{
  "model": "multi-label audio tagger",
  "dataset": "simulated modem signals in the audio band",
  "train_examples": 78125,
  "time_shift_ms": 50,
  "n_mels": 40,
  "hop_length": 160,
  "input": "log_mel",
  "spec_augment": true,
  "win_length": 400,
  "arch": "tdnn",
  "norm": "batchnorm",
  "activation": "celu",
  "depths": [16],
  "kernel_size": 3,
  "stem": "single",
  "widths": [192],
  "num_labels": 25,
  "init": "kaiming_normal",
  "optimizer": "adamw",
  "lr": 0.0031,
  "beta1": 0.9,
  "beta2": 0.98,
  "eps": 1e-08,
  "grad_clip": 3.0,
  "steps": 40000,
  "batch_size": 64,
  "epochs": 32.8,
  "lr_schedule": "cosine",
  "final_lr_fraction": 0.1,
  "warmup_steps": 800,
  "weight_decay": 0.01
}
Rows from block 3 of a small multi-label audio tagger, named by matrix and row number. Each number is 500 + 50 x the weight over its row's rms, rounded and kept within 0 to 999. All counts start at 0. Numbers have three digits each. After the name is the row's rms in percent of the matrix's.
After each channel's rows are labels from the 100 clips, of 14976, where the channel reaches its highest value: "top examples" is what is common among them. Only what is clearly more common there than usual is listed. The data: simulated modem signals in the audio band. In brackets: how many of the 100, against the usual share in percent.
# conv: pointwise conv (model.blocks.3.conv.weight, 192x192x1), inputs 0-63

conv.84 102:495555574489414470529545516510559489511501508513493527500494469519357483528436516443515511460529475522580476522510531501479483489531518466522496446503532520372526498472523497491471488413520517
top examples: carrier: 1.5 to 2.5 kHz (62 vs 25.5); strong noise (49 vs 24.5)

conv.128 097:424481565569470579524539543481541502518488503513503513456572476553465586569455549515580496510507567469549502525530515479555544427479491496547423422488503508532487491471504504550487583525597549
top examples: carrier: 1.5 to 2.5 kHz (65 vs 25.5); 50 baud (51 vs 17.4)

conv.2 110:456525494472470516507488525422507477508496552436511518532425532503521507501535497521480427483444494445481514503425534508492547501545554494424469534361533507502548498436441517470516467490497536
top examples: 800 baud (40 vs 17.4); 4-FSK (34 vs 6.4); 8-FSK (33 vs 6)

conv.145 094:478584534497381405588369478555543500577396502606550445422558501417504522476387549423591555449574509550613488537454480505513543554470459500519545469580534425437482545454587538523581432436472429
top examples: strong noise (88 vs 24.5)

conv.42 097:472599619476484429503474423549485366501444504553407488517451553439403450447412483493446500508526421491484500508537514517599438615462520477544498601491509555552479497473505499476515445487524460
top examples: burst (100 vs 30.2)

conv.176 098:415511518566511592507563527481559483551483477502475500502590545544484588564494531555557455479493578457517538520563503501491538448484494536491408485478485530541475483417504459584476584570571596
top examples: carrier: 1.5 to 2.5 kHz (52 vs 25.5); 50 baud (50 vs 17.4); on-off keying (34 vs 6.1)

conv.116 094:508490524551550488664432393581472464478443489611504539458537454422499554500396543470632527477602467592655453553616472482494493481519421510508566488518502494467495490540567563507565452504529503
top examples: burst (71 vs 30.2)

conv.149 096:443511524495570556433606591418552570577520439413478489535524522698543470555573429600493438488530536423490552469504567533471481535494572554476415553487500486562489556430451466607463542557467527
top examples: burst (68 vs 30.2); on-off keying (39 vs 6.1)

conv.184 100:622456499507376485468460501474511515493608570500566473509510452432559556459462512557533505493452519502561470498507502472447594558591531514538486514512542519435577467536457426483456503480477479
top examples: carrier: 1.5 to 2.5 kHz (64 vs 25.5); 800 baud (48 vs 17.4); 8-FSK (25 vs 6)

conv.32 094:453558543443517411420500552522440496485449431451520433473436524525414352431475508434476514521519468440480517413464506494544498487390528471514503566426524507575468500515503590426517430424420436
top examples: burst (61 vs 30.2)

conv.110 102:534461545567505474594435496503496424494539582555543542474506469498443538526480567450589466518439519546561477568447529532554599425592514433540534421443549582490551502516495594435538483515604530
top examples: 50 baud (49 vs 17.4)

conv.77 104:446532503475607508520449484551520424427416551558468556498470439449518518506423473424503477496496548529525486513517560502476463459481480430568484492494505448525550488457644408477476493364536492
top examples: burst (99 vs 30.2)

conv.23 099:440518507393445538478539520496524491499525547452431552544434509534511462455533432495478434479482490465382494479508538506443433558553525488349485582487507520487588497409458471462437470480488514
top examples: carrier: 1.5 to 2.5 kHz (69 vs 25.5); 800 baud (55 vs 17.4); 8-FSK (39 vs 6); modulation: frequency hopping (30 vs 6)

conv.155 099:497490513505476529513521496514521467446531456412382536485491488540346504519453516463466427506427458458501487485505535512507501530557518470479403518476512553468473437385427429533459531486509459
top examples: 800 baud (56 vs 17.4); 8-FSK (41 vs 6)

conv.21 105:552520518474379521494449492482521488517511535519584523523494459420516457523525458515489532492520537448504522528486452511507545454542489491513541335489509447463508522516511439505399468435479492
top examples: carrier: 1.5 to 2.5 kHz (76 vs 25.5)

conv.80 102:448472531531461551546453428547549471468400424591468535476542538411564541535466503552518493408606485560512525534584514510482464592506443570467481547558450434430471516443475494519504508469545475
top examples: burst (80 vs 30.2); strong noise (54 vs 24.5)

conv.135 103:491484539504556482391449441508444492509458472492496433609455601497541452450489500445408454546558484476401496474568508524597479617478508595513471720517478461526503478481449586469514466521448501
top examples: burst (100 vs 30.2)

conv.89 094:479457571483518526537606418536532427533501521492403551446468566529548544541411455507506509397510445484548394514466519504508544620576495455496506539495507398526521490472480496539420518532548487
top examples: 800 baud (41 vs 17.4)

conv.40 103:487497449504526516440471452546448439485441447522472467566489524478550484461497466422391436595476469471419492507582473511571427511383449600494489638542405410528432446486513502471472498492507501
top examples: burst (97 vs 30.2)

conv.190 091:461504505402541469485611487527499620449547570421453578507554410573540471502554426486522497516533522533386462423413559512433498559489539512500488505596495578472537478484437439539365542531418454
top examples: burst (77 vs 30.2)

conv.181 106:452505564476429549446464508586538481475412440551436535526581417513390507509425549510629500502558517524501555540582479504542495502370448500557497498507460495639423494499559478530484529466577485
top examples: strong noise (97 vs 24.5)

conv.175 094:467556525451414487534425493527516410428474568516498410544467543516458444436484574410493474453502437468509496503464555514477526393507504425474488528430518544466500458473516577505537502475541552
top examples: 800 baud (68 vs 17.4); 8-FSK (32 vs 6); frequency hopping (29 vs 6)

conv.121 097:421509566491520526442598604439538550583531412417494520547528481676499466537546453565498452492541530428468547449510594502491501570458624512511408544486503513544471560432447462570422504519477490
top examples: burst (68 vs 30.2); on-off keying (40 vs 6.1)

conv.49 095:453512570419544416422500490508529525502486418498445471531451506506436370449451532446435463480534420498469530467522575538539474576377529436488442591543527507542437440480525512428531446453472440
top examples: burst (95 vs 30.2)

conv.173 096:447516563553500580494581583429524522551500479472543493500574487599487587575501500546564463521499586420526558513506531516533547439470549570502442470482534499532485517443499494562447576540536560
top examples: carrier: 1.5 to 2.5 kHz (63 vs 25.5); 50 baud (43 vs 17.4)

conv.18 096:560542553508564477547415534535381439494506528576547445409548490490444527529472539408576496534451446592547496588396521489508577446491497531532545428487550490505490521563567642451563527517512519
top examples: carrier: 1.5 to 2.5 kHz (59 vs 25.5)

conv.97 095:505465568491552522496476494531543481483558439472461507493472385522395471517443498479495494597490496468474465539479484467581476591451482474570471562565466522630471462470569554476498517469545489
top examples: burst (93 vs 30.2)

conv.109 096:497479532491498431569560376505451456536474457540547542449483536370435442476411569428578533451470501518596459548474507493426558569460451528436506570494556401435498482502563511429567537502483448
top examples: carrier: 1.5 to 2.5 kHz (56 vs 25.5); frequency hopping (38 vs 6)

conv.119 099:533462678517408557524522532519577525511559439555536572464530407510547541497512581534592550481486504475548536561529546482567488511470529467620541450466499530524505556521539457536478524496604519
top examples: carrier: 1.5 to 2.5 kHz (58 vs 25.5); 50 baud (46 vs 17.4)

conv.113 093:519477508481492470646456426564429517505478560609534458390495472394504506476400531427586536490418482563619455526500474536501492576517420513495540423488516450475544517513642573474615475509493480
top examples: burst (75 vs 30.2); carrier: 1.5 to 2.5 kHz (68 vs 25.5); 50 baud (43 vs 17.4); on-off keying (25 vs 6.1)

conv.142 094:545430470480405534441508464447450501502528523473512501493438399409569447421512503447479496531513526476556440481444525480484586667528517519451528452551523439442580455482424463497482428539497426
top examples: carrier: 1.5 to 2.5 kHz (64 vs 25.5); symbol rate: 50 baud (42 vs 17.4); frequency hopping (32 vs 6); 4-FSK (27 vs 6.4)

conv.53 101:511512500467459431535521434598426391459468392576505544465451475483536453447462546460478506567487404504544517545544504467563493489396505532489529577500487439506400505462528483472521359414513478
top examples: strong noise (92 vs 24.5)

conv.7 091:524561542533510500472505441476469473420525495520565507476490506393383424450448500519501497451503509473501494508434474505438557420495496482471473538528505539512449508478518516499506492451484507
top examples: carrier: 3.5 to 4.5 kHz (63 vs 24.9); 800 baud (53 vs 17.4); OFDM (25 vs 6.1)

conv.79 096:562450538539544499439516434421448482481523520489606521450536388349477483490497463511554490455491553470541528536430474450446598441555467537470497511490499466541537522479538469522464525433505520
top examples: carrier: 1.5 to 2.5 kHz (51 vs 25.5); 800 baud (44 vs 17.4)

conv.14 093:502427483519483498530569482443502588527498519434529543439550529466625555496508462541570513577603560475517494406506485526500498437576534488609523446630509446520542483541439424614488538597435417
top examples: carrier: 3.5 to 4.5 kHz (55 vs 24.9)

conv.156 098:549490470495356514511442429469507457508562545498574559479481467375513528525515485510510566551573534498521511525483431516552497480552479479517503333516507471493512477551513419481430463425512484
top examples: carrier: 1.5 to 2.5 kHz (66 vs 25.5); strong noise (58 vs 24.5)

conv.115 095:661485604516481532537402476503459459553588463549460385530573513458546501498443529485556500568475468510606559608506536516592548464561508482575540493450562533513500528539644542477570511521576496
top examples: carrier: 1.5 to 2.5 kHz (61 vs 25.5); 50 baud (44 vs 17.4); on-off keying (35 vs 6.1)